A small segmentation model, trained from scratch: encoder norm batchnorm.
Rows from block 1 of the decoder, named by matrix and row number. Each number is 50 + 15 x the weight over its row's rms, rounded and kept within 0 to 99. All counts start at 0. After the name is the row's rms in percent of the matrix's.
# conv: 3x3 conv (decoder.mid.1.conv.weight, 256x256x3x3), inputs 14-27, a 3x3 kernel for each
conv.124 107:38 46 40 50 32 41 50 43 50 39 35 58 16 21 23 46 62 08 57 47 24 24 47 10 61 48 43 49 59 62 59 28 50 46 44 45 45 49 54 49 53 45 66 50 21 44 57 45 10 42 36 40 41 70 64 67 52 54 76 69 42 62 45 58 64 48 48 67 62 32 17 66 42 53 38 43 46 49 68 69 47 63 31 27 40 46 59 68 40 50 41 56 55 38 00 25 46 31 38 46 29 27 54 27 01 41 42 61 70 69 35 48 61 20 45 46 44 53 51 49 29 59 69 57 51 40
conv.125 108:42 61 37 34 29 57 52 38 55 48 47 57 60 70 70 63 55 45 27 36 27 56 57 34 91 49 51 37 55 59 47 55 47 44 55 66 49 58 41 44 64 45 55 33 36 63 63 31 33 49 34 54 62 22 30 49 54 41 46 55 49 49 51 33 54 34 55 39 33 46 55 26 52 36 61 56 50 53 51 23 28 70 78 76 64 57 50 08 55 13 38 39 59 50 69 55 55 67 29 53 43 53 49 66 59 30 31 57 38 58 57 34 73 21 43 31 25 42 66 31 63 39 33 46 23 54
conv.126 104:58 46 54 38 44 26 59 66 46 52 29 36 52 60 44 56 42 08 39 65 81 61 55 26 49 55 37 49 61 63 38 46 57 47 46 65 48 27 23 64 48 41 42 41 28 68 42 24 51 44 48 24 66 22 56 58 30 59 51 73 45 56 71 57 30 53 38 67 65 55 48 60 44 39 44 65 77 17 53 44 64 47 34 13 69 72 46 56 61 27 41 51 48 55 90 47 38 30 40 39 54 50 56 75 52 35 48 65 40 46 80 59 64 60 61 54 31 30 44 49 78 18 55 26 62 57
conv.127 092:11 41 65 57 65 24 19 39 61 49 49 31 62 40 33 54 67 23 57 46 49 57 23 65 47 39 51 34 21 35 31 17 21 47 42 45 46 65 26 28 76 41 38 35 32 58 35 39 50 59 03 51 41 39 53 33 57 42 54 47 46 44 51 59 53 63 41 46 41 48 47 51 56 34 27 45 16 45 47 57 37 55 67 36 31 66 49 67 30 43 53 47 46 47 36 51 61 35 56 38 60 51 50 50 57 50 52 42 52 43 63 77 25 43 39 40 41 57 38 62 00 93 48 47 36 38
conv.128 095:31 45 63 52 48 28 30 65 46 45 59 43 30 42 27 29 57 32 58 64 64 61 36 66 49 25 49 59 36 32 21 11 19 41 34 50 28 41 10 23 78 38 33 43 57 55 21 30 47 64 26 52 53 34 47 39 48 31 47 43 45 37 45 33 44 74 42 35 65 48 42 43 52 60 42 42 13 40 27 47 38 42 51 41 29 84 51 50 23 72 40 32 55 57 34 36 55 30 55 40 47 36 47 54 47 46 40 44 38 59 59 67 28 59 67 41 37 44 43 53 15 60 54 17 43 61
conv.129 097:63 58 56 39 37 60 50 59 28 35 54 51 39 54 21 56 42 41 77 58 25 12 48 54 76 38 55 51 46 41 39 32 38 48 49 35 25 37 31 45 72 50 32 55 51 40 45 23 50 37 39 55 70 39 25 41 51 47 61 62 17 52 47 48 27 57 52 41 65 09 45 28 49 51 82 49 42 27 40 27 54 40 40 37 57 62 48 32 68 42 31 48 36 41 33 35 50 35 42 64 59 24 52 48 56 62 17 75 47 41 55 45 38 47 61 44 41 30 34 45 54 42 62 00 52 49
conv.130 099:27 43 48 55 37 54 30 37 47 48 54 57 44 37 32 25 62 25 54 25 55 33 68 55 48 61 36 39 33 37 35 40 48 38 51 43 54 55 19 31 70 66 61 60 45 54 69 70 34 41 10 26 66 54 77 29 33 19 34 72 62 38 41 46 44 47 73 45 62 63 42 44 58 42 57 41 15 50 40 49 41 58 40 18 27 48 47 46 37 43 55 66 50 23 19 29 32 40 57 39 43 69 34 66 48 27 47 42 44 33 69 66 53 40 64 57 55 53 40 21 08 43 81 56 48 37
conv.131 106:37 37 37 50 64 55 40 10 62 59 50 49 39 22 40 43 42 63 65 38 43 33 33 54 63 55 65 37 09 26 50 38 58 45 39 45 42 48 48 36 38 56 57 54 38 69 47 57 55 24 26 32 44 42 32 49 38 41 40 43 52 54 44 20 46 70 43 58 52 54 65 49 50 59 63 53 22 38 22 33 43 39 78 42 52 68 44 61 46 27 59 53 55 52 15 19 57 50 45 33 38 52 44 42 47 63 69 47 48 67 68 76 57 70 24 79 40 41 34 42 00 62 72 66 37 46
conv.132 091:51 24 41 48 46 33 39 23 72 57 68 48 14 43 63 34 24 63 49 63 67 60 47 57 42 59 36 39 44 39 69 55 58 67 54 41 47 29 47 35 20 50 35 02 44 60 70 50 38 34 42 32 68 39 75 28 40 54 28 55 46 56 63 51 42 36 32 49 30 45 61 53 28 60 54 60 74 38 20 54 74 46 05 56 43 48 64 72 42 62 43 49 50 60 26 64 43 29 60 44 51 72 34 40 69 44 24 56 63 40 50 47 66 57 37 69 52 51 39 37 43 30 49 37 41 52
conv.133 103:35 73 51 50 31 47 60 75 30 45 72 55 50 46 51 52 50 42 52 69 41 35 46 54 39 34 66 51 61 41 35 11 28 41 18 38 33 32 38 36 72 43 56 56 46 55 27 42 28 67 38 66 57 48 46 35 40 35 78 45 63 48 45 45 40 52 52 67 39 43 28 52 37 55 52 57 16 42 60 57 53 39 32 46 37 79 44 39 36 64 47 44 62 65 00 64 43 43 58 46 47 38 79 48 62 53 63 66 32 48 45 62 49 29 66 37 61 60 53 67 11 63 38 44 61 51
conv.134 111:39 26 37 43 62 38 46 25 49 69 56 58 20 34 57 45 41 65 46 25 60 72 53 47 34 49 61 31 32 40 45 47 53 61 39 47 56 46 61 45 23 51 36 33 56 44 77 72 53 26 32 28 29 55 76 30 48 54 28 47 41 47 51 44 43 56 44 65 41 55 67 37 39 53 64 56 75 41 30 57 48 63 38 68 36 34 38 62 67 53 49 63 52 62 32 62 48 22 62 62 71 55 34 17 85 52 30 53 42 48 66 57 59 67 16 48 41 63 39 38 39 46 62 51 49 45
conv.135 097:31 34 43 63 56 29 45 04 55 21 47 43 20 16 27 48 64 44 56 25 68 61 17 66 50 38 27 35 20 38 34 26 36 59 47 54 43 71 43 43 55 55 46 40 35 41 53 35 54 58 21 44 30 51 80 30 34 47 55 52 44 42 62 55 60 55 33 41 51 49 50 38 49 47 41 38 39 53 55 41 28 57 59 23 40 43 54 66 45 48 38 50 57 39 00 60 61 14 61 52 32 57 57 08 49 37 60 42 71 48 59 77 39 54 19 42 45 32 56 52 13 91 66 56 34 40
conv.136 101:40 73 32 46 24 53 71 80 49 42 27 35 69 63 67 56 50 33 29 60 30 44 20 58 55 48 57 50 46 45 57 55 46 51 43 33 39 49 49 63 46 63 03 14 42 11 54 51 45 58 65 62 15 59 45 58 34 48 57 51 42 32 49 51 55 48 31 64 42 65 32 24 38 35 38 49 47 51 45 26 62 54 79 50 49 64 60 34 00 34 44 51 65 56 40 56 13 24 48 47 42 60 57 52 60 51 50 31 50 52 44 49 69 54 29 26 20 49 71 47 52 26 42 14 62 49
conv.137 103:38 62 31 61 31 52 32 42 19 34 54 60 15 17 83 31 53 39 40 51 52 61 42 44 63 59 49 34 65 65 79 61 68 60 50 64 42 49 66 50 16 68 50 31 49 57 54 44 30 24 55 50 26 55 49 30 50 53 46 48 38 50 49 44 49 30 40 92 42 29 43 46 18 41 43 38 65 67 62 29 73 39 38 65 39 42 53 52 26 48 48 32 39 59 40 69 49 23 53 47 26 64 35 25 85 25 53 46 73 42 52 73 78 44 47 53 43 29 54 44 89 51 55 24 60 52
conv.138 098:54 47 50 56 24 47 76 28 59 52 24 48 49 41 64 55 45 72 67 71 53 38 79 57 47 28 64 18 19 40 34 33 30 24 34 49 53 38 52 33 50 37 40 49 44 46 53 67 15 45 38 03 30 65 35 35 26 10 67 14 49 61 28 31 60 38 43 61 36 55 56 44 56 42 81 51 31 58 30 43 46 58 42 42 42 79 45 28 76 51 60 65 50 60 74 58 30 48 35 46 52 56 38 56 69 53 28 48 56 88 67 60 74 17 86 27 64 68 38 57 57 54 32 35 31 49
conv.139 081:46 54 50 60 43 47 36 68 39 57 57 37 48 41 18 47 51 49 48 53 53 47 39 60 61 45 41 45 23 29 05 03 24 48 39 41 50 60 08 53 66 26 37 52 43 49 50 25 42 61 36 61 57 61 38 41 58 37 31 59 49 36 46 63 21 63 48 00 57 51 44 44 51 55 70 43 31 31 45 45 18 45 38 51 29 57 52 56 66 66 39 50 53 31 56 33 56 55 50 50 55 00 49 44 40 34 47 54 49 40 51 44 40 55 61 44 43 40 46 50 40 44 48 32 52 40
conv.140 097:00 85 61 66 00 29 44 58 37 47 61 39 63 51 54 38 38 33 37 77 25 44 29 50 65 37 81 33 30 31 39 32 39 60 67 63 28 50 33 50 59 48 34 09 59 40 53 51 25 69 53 72 24 60 13 33 42 56 69 43 57 18 19 64 29 51 41 40 44 41 40 49 42 41 67 24 24 48 48 55 35 18 29 29 67 67 49 46 26 27 46 53 55 51 55 30 70 40 38 24 52 27 74 44 56 53 62 55 37 43 60 40 15 74 62 26 66 66 41 61 42 46 40 33 27 33
conv.141 109:34 39 73 74 52 79 36 45 67 60 71 76 71 65 81 56 43 70 18 33 43 28 47 39 58 60 79 39 41 48 45 51 43 29 54 55 44 72 49 59 63 64 56 57 55 48 64 61 37 59 50 51 75 29 65 41 55 52 78 48 58 40 63 70 37 48 55 67 38 46 55 73 27 40 52 42 55 63 54 70 54 57 47 67 53 61 54 31 58 38 52 58 60 62 53 51 40 72 47 72 60 63 45 77 68 39 54 69 40 40 28 53 21 30 42 48 74 49 38 36 53 62 47 75 39 49
conv.142 097:59 53 66 66 38 54 62 36 45 38 59 22 64 46 17 71 46 54 57 74 51 44 32 49 42 35 41 52 55 49 36 33 40 49 62 63 65 01 42 59 44 46 49 52 40 58 41 41 39 27 66 77 39 59 32 29 43 38 75 45 55 55 35 28 61 49 64 39 58 59 44 58 60 47 45 74 14 44 47 31 39 60 45 59 61 56 82 55 44 44 46 41 41 43 39 50 47 57 44 67 57 31 43 45 22 54 41 58 71 65 44 69 58 26 46 48 30 66 37 40 40 45 40 41 51 57
conv.143 087:40 43 49 89 50 59 37 62 27 34 60 57 37 36 57 56 63 60 33 27 68 39 37 56 48 48 50 30 36 44 30 23 26 50 48 47 53 44 48 43 40 44 49 50 41 32 17 56 69 45 57 60 49 79 34 44 50 43 54 37 41 39 47 47 47 43 30 19 28 51 54 42 52 37 44 43 18 46 22 34 29 65 32 46 41 40 41 51 50 58 56 51 43 21 37 32 61 41 42 29 42 47 44 32 35 37 65 64 34 63 49 12 13 44 44 55 25 64 36 62 34 57 43 54 38 56
conv.144 089:46 59 47 55 32 49 63 42 20 51 50 58 31 38 43 39 41 41 43 76 37 56 11 51 63 22 51 47 56 44 49 33 41 35 57 58 39 62 56 21 46 28 31 35 27 78 52 40 30 50 34 47 31 53 33 37 55 09 64 43 20 34 54 39 61 43 58 48 28 54 45 47 42 56 51 46 26 76 46 33 38 58 65 55 29 44 03 51 51 45 40 61 53 36 31 65 46 44 19 42 60 36 64 17 37 50 60 42 46 95 73 50 29 24 52 13 57 40 46 46 12 67 37 54 53 25
conv.145 084:41 38 51 42 66 53 49 44 48 59 62 53 18 43 49 50 45 61 25 41 61 54 39 69 46 57 45 48 71 50 60 69 75 61 50 48 52 56 51 34 00 51 48 38 47 62 76 57 52 33 50 40 52 55 83 69 59 48 25 55 34 44 56 58 40 49 22 55 34 54 51 62 68 69 61 51 74 44 33 29 54 59 52 76 32 15 66 54 60 40 48 58 64 59 15 60 47 21 55 58 49 65 47 18 70 44 64 43 79 33 62 56 53 47 13 54 51 51 55 40 37 38 60 29 42 54
conv.146 087:32 59 25 53 46 41 01 44 18 48 40 24 42 41 50 19 40 55 54 50 59 51 46 61 37 66 42 46 43 37 46 33 41 34 39 46 45 59 46 26 62 36 28 32 42 64 27 46 19 69 68 43 41 33 37 20 43 40 48 39 59 34 38 59 20 56 57 49 51 61 38 40 39 19 14 44 14 23 27 47 48 23 58 49 56 48 44 81 38 27 33 58 09 62 36 20 51 20 52 32 70 34 55 41 14 53 74 17 80 32 47 66 58 72 58 49 58 47 26 40 28 57 46 39 56 43
conv.147 101:73 55 32 18 53 60 56 30 47 51 49 56 69 50 49 56 39 45 50 50 36 27 39 53 44 25 47 40 30 45 32 19 22 20 35 48 30 50 45 35 65 35 55 47 39 55 24 26 34 70 38 41 47 40 51 62 56 47 65 56 65 44 32 43 65 50 67 36 51 46 13 40 54 65 32 40 39 70 32 82 47 29 46 50 51 54 60 44 49 50 54 43 37 61 53 46 13 77 33 35 58 70 44 80 32 67 51 56 52 53 49 68 44 44 54 11 44 39 63 43 26 52 51 57 38 53
conv.148 091:66 57 43 30 40 48 54 60 52 60 56 48 56 60 59 59 57 53 28 36 49 58 71 71 66 49 28 59 63 58 77 96 68 70 62 60 46 26 47 42 00 39 49 39 49 55 56 57 48 64 61 47 63 42 68 40 48 48 26 57 55 59 51 46 30 39 32 49 66 46 48 56 57 51 72 25 71 32 53 50 56 53 23 59 61 34 69 53 52 57 50 59 44 63 52 45 39 47 53 41 46 60 78 49 56 41 55 47 61 03 31 40 68 39 66 63 47 45 41 56 49 00 46 44 41 49
conv.149 098:62 43 56 41 73 26 32 22 72 26 46 42 32 64 68 40 49 40 53 24 79 30 27 31 40 30 55 49 48 42 44 35 27 38 52 50 48 41 36 54 73 56 48 50 60 80 26 66 43 56 45 42 58 58 53 55 43 68 58 70 67 40 48 51 39 29 65 60 61 58 68 38 56 34 13 45 56 42 50 47 34 58 51 50 30 58 69 63 37 18 41 44 37 70 55 37 52 27 47 69 45 59 46 63 55 61 53 43 64 48 46 74 48 50 53 37 46 44 55 49 59 68 39 75 49 58
conv.150 105:32 65 60 66 44 25 44 35 52 59 50 40 47 20 47 70 46 63 50 58 66 22 47 53 46 42 45 39 44 37 41 38 40 57 31 33 51 14 25 50 56 34 53 64 64 52 40 48 39 31 13 53 35 47 35 18 43 58 66 00 48 53 30 41 44 56 44 89 51 34 64 32 38 44 46 70 25 36 57 40 47 36 26 34 41 76 29 39 40 51 38 44 55 44 00 66 48 37 50 38 29 40 52 33 81 37 39 34 51 46 46 87 52 64 52 56 37 44 47 53 29 88 35 45 44 61
conv.151 103:54 66 61 43 58 58 67 72 40 41 46 66 78 85 35 29 42 37 71 52 39 54 41 49 45 46 60 45 64 58 50 55 38 41 45 31 52 23 32 42 44 46 49 68 53 42 71 47 37 22 70 70 57 50 48 52 33 45 44 67 60 56 56 20 24 45 74 28 30 26 32 59 43 55 70 47 36 22 66 49 67 38 40 47 60 56 62 39 62 38 50 65 33 42 34 49 23 49 55 78 42 32 79 78 51 33 45 51 13 32 57 35 58 16 66 66 55 65 74 50 36 21 49 51 57 51
conv.152 097:60 56 51 66 43 52 61 67 75 53 20 42 45 37 68 81 68 86 44 38 72 20 52 35 85 50 49 49 37 54 34 39 50 33 51 62 53 54 56 67 58 54 57 32 40 59 39 40 42 40 28 64 60 56 32 60 69 46 47 48 29 28 33 30 80 58 55 40 38 31 61 46 48 66 75 22 38 62 42 57 23 48 43 65 58 36 54 43 62 36 68 24 54 42 42 53 42 80 39 64 50 58 55 63 64 54 51 41 52 73 67 27 28 26 56 23 26 35 60 65 65 55 40 62 29 44
conv.153 094:55 13 41 71 97 64 58 26 75 39 67 55 57 37 32 51 35 64 46 29 52 45 19 39 70 63 54 08 23 31 35 35 30 45 29 14 36 53 40 44 49 47 44 43 38 46 71 58 62 43 53 36 65 36 27 41 53 50 40 59 42 53 50 50 40 49 29 27 56 40 59 49 60 26 47 57 47 44 28 47 54 31 62 59 32 26 51 47 48 41 47 52 40 32 55 31 52 63 67 34 48 34 38 49 56 67 43 44 44 37 34 44 31 53 36 33 26 58 18 27 47 63 58 62 47 54
conv.154 101:47 46 59 57 74 75 22 48 61 46 60 27 55 21 05 42 51 61 41 47 81 30 51 65 60 40 35 48 54 61 38 43 51 35 49 53 45 45 39 56 34 19 45 34 54 51 48 57 90 70 71 34 45 45 41 60 49 60 51 41 58 50 53 47 52 55 26 39 61 60 50 25 41 39 41 65 35 56 79 77 74 49 31 45 69 57 34 61 53 56 49 22 54 52 51 55 66 59 27 30 03 36 65 46 65 63 43 68 54 52 23 35 54 41 46 60 37 35 49 58 33 68 66 72 30 36
conv.155 104:35 74 78 45 15 42 36 33 35 42 50 17 62 40 02 58 41 22 56 53 44 44 46 66 26 71 36 47 64 51 51 65 37 47 65 31 41 40 22 63 47 22 45 43 41 78 60 50 38 40 54 73 32 66 48 42 27 67 70 57 59 54 42 54 44 47 47 55 61 45 38 45 61 46 50 56 17 43 58 69 29 55 04 55 55 53 31 57 39 62 51 48 51 38 27 69 42 38 59 49 18 40 51 31 56 35 60 64 99 58 61 67 34 55 44 62 84 34 65 50 34 69 42 53 48 47
conv.156 105:57 57 55 57 23 29 29 52 41 44 00 45 29 57 39 71 77 11 42 43 67 53 40 20 55 73 73 44 54 64 36 42 25 24 32 56 53 44 56 52 37 44 42 33 38 44 51 52 31 46 20 69 41 77 57 25 63 50 60 68 29 40 67 39 40 51 52 35 33 26 06 66 32 44 33 44 54 37 55 61 00 40 33 34 64 50 72 46 57 47 43 55 37 47 09 57 27 68 35 53 50 39 39 71 12 52 46 32 49 60 47 49 52 17 53 57 44 52 57 66 59 43 37 48 14 43
conv.157 106:47 41 55 39 76 66 31 01 46 45 49 51 49 59 32 50 47 56 40 41 31 64 42 32 53 68 56 43 38 36 41 46 63 57 57 51 54 66 59 24 04 37 34 20 36 54 67 54 63 47 53 19 37 42 69 58 45 34 07 52 49 36 45 51 47 44 39 41 50 49 61 47 58 45 45 62 64 46 28 45 43 55 79 60 31 00 32 49 34 24 50 51 53 63 43 58 65 12 51 51 53 62 55 57 46 45 51 34 66 32 57 60 35 60 27 61 38 53 66 49 37 52 46 35 15 55
conv.158 102:63 51 79 48 30 56 41 59 41 40 49 44 62 58 48 62 51 46 56 67 50 41 72 37 45 61 45 48 41 40 35 31 24 22 26 33 45 36 61 60 54 33 49 62 51 53 25 29 35 51 71 68 57 49 32 31 44 26 37 59 56 55 49 50 54 60 64 00 49 56 36 60 32 38 38 33 28 50 54 56 36 14 31 23 56 68 48 23 58 34 50 49 74 20 51 36 04 74 45 41 54 49 52 77 27 30 58 67 51 47 85 12 56 39 59 26 33 64 75 64 67 30 53 47 54 41
conv.159 088:57 45 41 53 60 34 55 40 40 52 66 57 48 42 49 55 50 61 42 40 41 33 38 54 59 46 61 35 19 19 33 03 35 29 32 40 55 54 53 25 75 58 44 35 47 57 41 62 48 70 31 48 41 68 36 43 58 35 72 46 53 34 39 35 69 45 66 40 47 49 66 46 48 53 50 52 36 52 52 61 46 39 54 49 39 54 53 48 38 51 61 25 53 74 04 55 74 67 57 33 48 54 54 54 42 56 49 32 38 75 56 54 28 31 65 11 60 48 30 50 17 65 70 59 35 52
conv.160 095:49 11 65 24 61 53 16 55 25 66 52 63 41 19 62 41 41 52 57 42 54 66 55 85 36 55 52 25 39 44 37 71 56 63 58 25 44 39 52 38 48 41 38 32 52 61 71 27 30 56 31 69 42 65 67 44 40 61 56 48 55 46 63 54 36 44 36 52 62 55 40 33 52 53 48 50 84 54 26 74 30 50 17 46 48 45 31 55 44 52 34 50 57 51 43 50 21 51 71 47 30 64 43 43 54 31 63 61 56 19 35 49 52 63 51 28 52 48 49 41 54 33 65 40 43 40
conv.161 093:30 55 43 55 40 59 45 39 33 29 49 33 32 58 35 52 35 50 48 63 56 66 22 17 42 37 36 25 28 25 34 26 29 50 34 44 52 64 18 52 60 26 37 41 53 53 62 51 55 52 27 37 33 43 16 20 30 26 04 53 40 33 66 48 18 48 68 31 48 62 49 44 42 30 50 53 53 35 26 58 48 60 63 47 10 57 64 43 62 48 33 46 59 60 68 30 55 28 63 54 46 34 49 55 72 18 36 38 11 65 69 68 64 60 35 27 52 60 62 58 50 50 47 58 55 61
conv.162 094:37 18 34 43 65 70 54 42 38 57 48 55 56 56 45 63 45 46 64 53 45 68 36 26 47 37 49 36 28 35 27 43 37 38 45 35 52 57 54 45 45 43 60 44 50 50 48 42 52 64 68 49 40 55 37 65 50 36 26 59 49 64 61 34 42 53 52 00 49 50 54 42 58 47 70 49 37 22 49 52 36 32 51 60 38 32 63 56 76 53 55 36 38 37 74 22 53 70 41 45 27 28 51 74 03 71 47 43 54 51 60 08 20 45 47 36 42 32 45 34 37 06 62 50 30 43
conv.163 099:34 35 31 50 13 41 54 50 36 46 59 56 35 69 65 54 39 48 43 43 45 77 41 93 39 59 36 46 57 53 74 84 48 60 46 51 37 31 56 19 00 50 53 46 51 29 47 54 25 44 35 40 41 63 71 48 47 32 38 57 53 39 51 58 46 49 49 70 51 33 31 66 41 42 57 35 62 51 41 46 64 64 36 61 48 26 51 48 36 52 43 54 42 59 14 41 44 44 49 29 36 76 50 46 67 47 47 62 53 64 51 53 71 45 54 44 79 38 42 44 32 06 59 39 49 41
conv.164 111:46 59 63 39 03 58 60 77 40 53 40 48 51 55 80 63 63 41 17 63 59 68 57 54 54 49 45 37 51 53 58 60 47 45 37 54 48 27 41 54 00 50 54 45 54 59 54 54 29 40 47 74 38 60 36 22 34 43 28 62 45 44 53 48 24 36 64 63 44 36 50 73 43 39 69 27 59 25 65 48 55 48 36 48 65 36 50 18 49 53 46 62 53 48 61 52 35 69 56 43 49 54 65 65 61 23 42 48 54 41 51 37 64 43 74 42 86 39 38 63 71 00 30 39 54 52
conv.165 096:46 45 54 46 64 43 46 25 58 42 43 48 58 64 22 42 40 47 32 42 50 36 02 10 36 51 47 55 65 62 52 23 42 39 60 56 58 07 53 48 53 52 41 59 42 40 21 61 52 56 55 41 72 36 55 03 30 71 68 49 53 55 57 41 52 55 50 37 54 68 41 64 60 33 12 66 36 71 20 55 44 53 52 52 39 60 42 50 51 48 49 66 28 34 40 61 39 48 54 48 54 44 40 64 40 64 44 46 34 41 60 53 01 33 43 47 41 77 06 42 49 56 43 59 52 59
conv.166 091:51 74 59 91 16 50 41 71 27 48 49 50 50 51 56 42 59 29 62 62 36 38 49 52 35 56 44 31 46 31 32 28 30 26 28 41 53 38 30 57 46 48 56 52 43 37 22 57 50 30 77 50 90 23 37 37 32 46 26 56 47 38 65 44 23 40 50 27 55 65 29 69 51 48 60 32 46 46 24 53 42 66 19 23 15 45 50 67 43 70 61 45 53 01 64 12 33 56 45 40 57 62 64 49 40 35 64 36 24 67 43 32 59 53 47 69 55 48 57 62 53 12 54 55 54 62
conv.167 084:33 67 52 32 00 68 57 28 42 42 68 62 45 64 70 57 56 56 36 47 38 59 40 64 63 68 70 58 46 45 52 49 43 50 57 57 47 13 54 31 57 41 34 17 48 43 39 72 27 82 50 26 60 32 61 30 53 42 34 54 32 57 63 40 49 53 57 40 27 38 52 67 47 59 88 36 39 56 15 58 40 64 03 66 44 59 61 39 36 70 41 43 68 44 41 72 43 69 62 27 70 48 50 50 62 51 51 70 33 62 32 75 46 36 48 49 63 58 53 38 32 20 42 52 36 39
conv.168 093:59 25 58 44 37 57 45 56 43 61 60 33 61 54 58 52 49 63 57 64 54 37 44 47 32 42 68 47 25 33 06 20 38 31 47 45 55 50 40 66 68 27 39 42 49 55 56 53 56 74 63 44 67 20 24 72 56 69 38 56 56 38 49 61 29 66 56 00 53 57 35 37 49 43 48 47 50 36 58 83 34 25 44 26 39 61 43 40 43 46 48 49 50 29 89 22 20 65 39 55 62 05 43 79 47 66 44 68 36 48 32 33 31 50 57 21 26 55 52 64 62 27 53 65 44 50
conv.169 113:73 15 33 43 47 48 49 35 70 63 47 47 22 52 84 43 43 56 41 44 55 62 53 47 49 59 47 43 39 46 51 64 63 70 56 33 47 31 47 55 30 51 43 00 54 50 65 52 57 24 40 35 55 48 67 57 37 79 23 44 22 41 74 47 38 57 48 33 33 49 56 46 58 41 56 50 84 34 09 80 57 47 40 52 63 16 50 57 51 62 48 51 42 42 41 38 43 26 49 71 52 72 40 43 77 62 41 53 60 35 40 40 51 45 43 56 33 32 48 32 65 06 53 44 21 60
conv.170 105:32 71 49 78 29 71 56 82 06 43 53 23 64 21 51 55 58 54 80 53 22 43 50 71 48 69 45 35 29 27 35 41 48 34 24 35 44 40 63 46 53 57 49 66 38 62 60 41 69 80 30 29 32 60 58 51 32 49 41 35 46 34 39 48 56 62 56 64 24 58 42 45 61 81 54 53 47 29 59 38 47 43 49 55 55 76 27 51 64 64 68 31 60 74 46 16 47 37 81 19 57 38 77 62 85 37 74 44 48 82 74 60 41 55 72 48 65 52 31 46 45 56 55 50 71 23
conv.171 087:48 53 56 45 62 59 52 55 45 66 56 49 61 47 40 56 50 55 40 51 68 44 31 52 62 33 58 47 34 41 37 31 37 51 61 44 52 59 32 42 57 30 53 52 48 42 50 44 62 57 48 40 52 24 38 51 33 27 34 48 55 47 51 40 49 57 47 00 49 55 51 46 65 34 67 34 20 34 51 65 35 32 61 46 18 38 47 55 48 54 55 54 54 40 71 30 58 73 47 41 41 26 35 49 62 52 60 59 22 62 35 41 14 48 61 50 53 61 39 55 15 37 52 81 49 50
conv.172 122:67 47 35 67 38 44 26 73 39 62 65 57 54 08 52 41 36 55 58 29 72 56 68 80 47 89 67 43 47 47 48 71 98 59 56 59 54 37 26 57 61 61 54 41 27 47 39 46 42 28 45 76 36 61 56 43 62 36 79 00 51 35 40 53 36 50 41 57 32 60 36 51 58 48 32 51 66 56 50 27 42 71 40 36 29 63 31 79 41 63 42 43 71 42 53 42 58 37 30 44 58 75 46 41 39 48 51 54 42 56 59 74 51 42 58 66 60 62 36 37 48 71 64 49 43 56
conv.173 087:37 50 37 54 63 50 50 49 48 31 61 58 67 52 35 59 50 56 50 00 57 49 49 55 48 35 19 38 46 49 32 47 27 26 27 34 35 37 33 58 47 55 54 50 68 31 53 51 58 42 47 52 47 54 40 52 37 39 31 73 59 60 63 61 47 46 42 35 44 47 42 30 52 55 64 40 64 16 62 59 51 43 28 33 41 66 77 62 38 51 36 40 51 28 66 30 57 43 74 12 55 55 54 56 64 33 51 60 42 24 47 21 50 52 49 58 27 53 50 59 52 36 54 48 52 23
conv.174 115:11 79 34 40 43 75 49 54 62 46 56 48 40 42 64 64 52 52 55 48 03 70 60 15 50 38 52 29 49 40 39 45 15 62 34 23 42 60 57 52 47 54 59 59 48 39 54 67 54 65 34 55 54 58 48 31 44 43 35 57 51 55 47 65 30 62 52 45 60 55 33 50 49 63 63 64 56 37 36 47 37 61 34 39 62 52 26 45 49 26 65 42 53 44 41 39 61 51 41 40 64 39 61 53 24 60 58 43 25 47 76 47 70 35 44 30 54 50 61 62 49 32 69 25 57 48
conv.175 104:50 30 30 32 45 20 19 03 68 87 42 57 40 54 49 63 65 55 88 48 56 45 58 41 64 48 67 35 35 56 46 42 43 45 45 50 60 47 48 68 46 58 52 53 66 71 87 69 48 09 17 50 45 77 68 40 57 64 59 38 42 49 54 40 57 42 75 88 34 25 50 48 50 56 47 58 70 68 42 63 46 33 53 38 55 28 52 65 43 31 51 62 41 30 37 73 30 63 66 66 58 62 29 63 63 70 41 52 46 53 45 77 47 23 33 61 61 32 32 50 69 76 59 50 33 41
conv.176 100:50 35 77 68 57 43 45 63 45 61 50 48 53 54 52 42 56 50 36 73 49 25 39 66 47 31 37 49 55 58 56 65 50 45 43 41 66 46 26 27 53 27 47 47 38 71 58 24 20 45 64 44 53 50 29 52 32 12 48 46 60 64 40 54 51 42 68 01 53 58 61 48 72 39 52 65 55 65 43 65 55 41 70 37 47 69 48 42 46 62 60 54 46 00 79 50 20 67 30 64 55 79 31 83 45 42 54 27 67 65 73 43 45 56 60 36 56 60 51 48 66 44 23 62 37 36
conv.177 107:35 71 53 49 23 30 51 75 53 42 48 47 41 65 30 68 49 30 35 57 37 62 45 55 45 56 75 47 70 62 49 31 25 55 51 49 57 08 41 66 41 29 54 54 42 56 46 48 58 39 48 77 42 64 35 36 40 31 62 53 45 55 55 42 22 60 72 57 48 34 44 59 26 17 24 54 38 39 77 38 49 47 52 34 74 61 59 37 33 21 37 59 45 43 24 54 47 60 44 52 51 26 53 64 00 39 42 59 45 43 35 64 39 35 68 41 53 54 60 49 58 34 37 32 65 64
conv.178 100:61 30 50 39 44 66 56 65 59 68 41 56 51 42 66 58 45 63 22 41 63 46 85 77 76 62 53 23 32 61 36 58 52 54 51 50 48 22 45 48 20 42 49 38 52 72 60 55 24 61 46 55 62 43 47 33 49 42 37 54 34 39 56 41 42 35 36 43 55 40 38 60 59 44 65 28 66 47 62 46 75 58 36 36 72 48 48 14 45 45 36 56 31 68 50 63 29 50 57 48 60 65 79 41 70 31 40 45 65 22 08 22 74 52 64 60 97 46 33 47 54 08 46 40 23 53
conv.179 099:38 67 16 39 42 66 46 33 27 35 46 30 44 32 47 61 62 38 52 44 46 36 54 11 39 53 66 59 65 47 61 35 23 53 27 51 00 18 40 42 45 47 58 67 51 53 38 48 47 69 52 52 46 71 39 29 58 57 65 71 59 65 51 42 29 64 55 90 50 40 45 51 31 62 25 41 46 38 60 62 47 09 00 54 45 48 44 58 42 49 37 32 37 49 00 43 38 56 57 28 42 50 47 54 54 55 62 49 30 37 65 56 65 41 49 50 25 31 55 41 23 55 55 49 60 47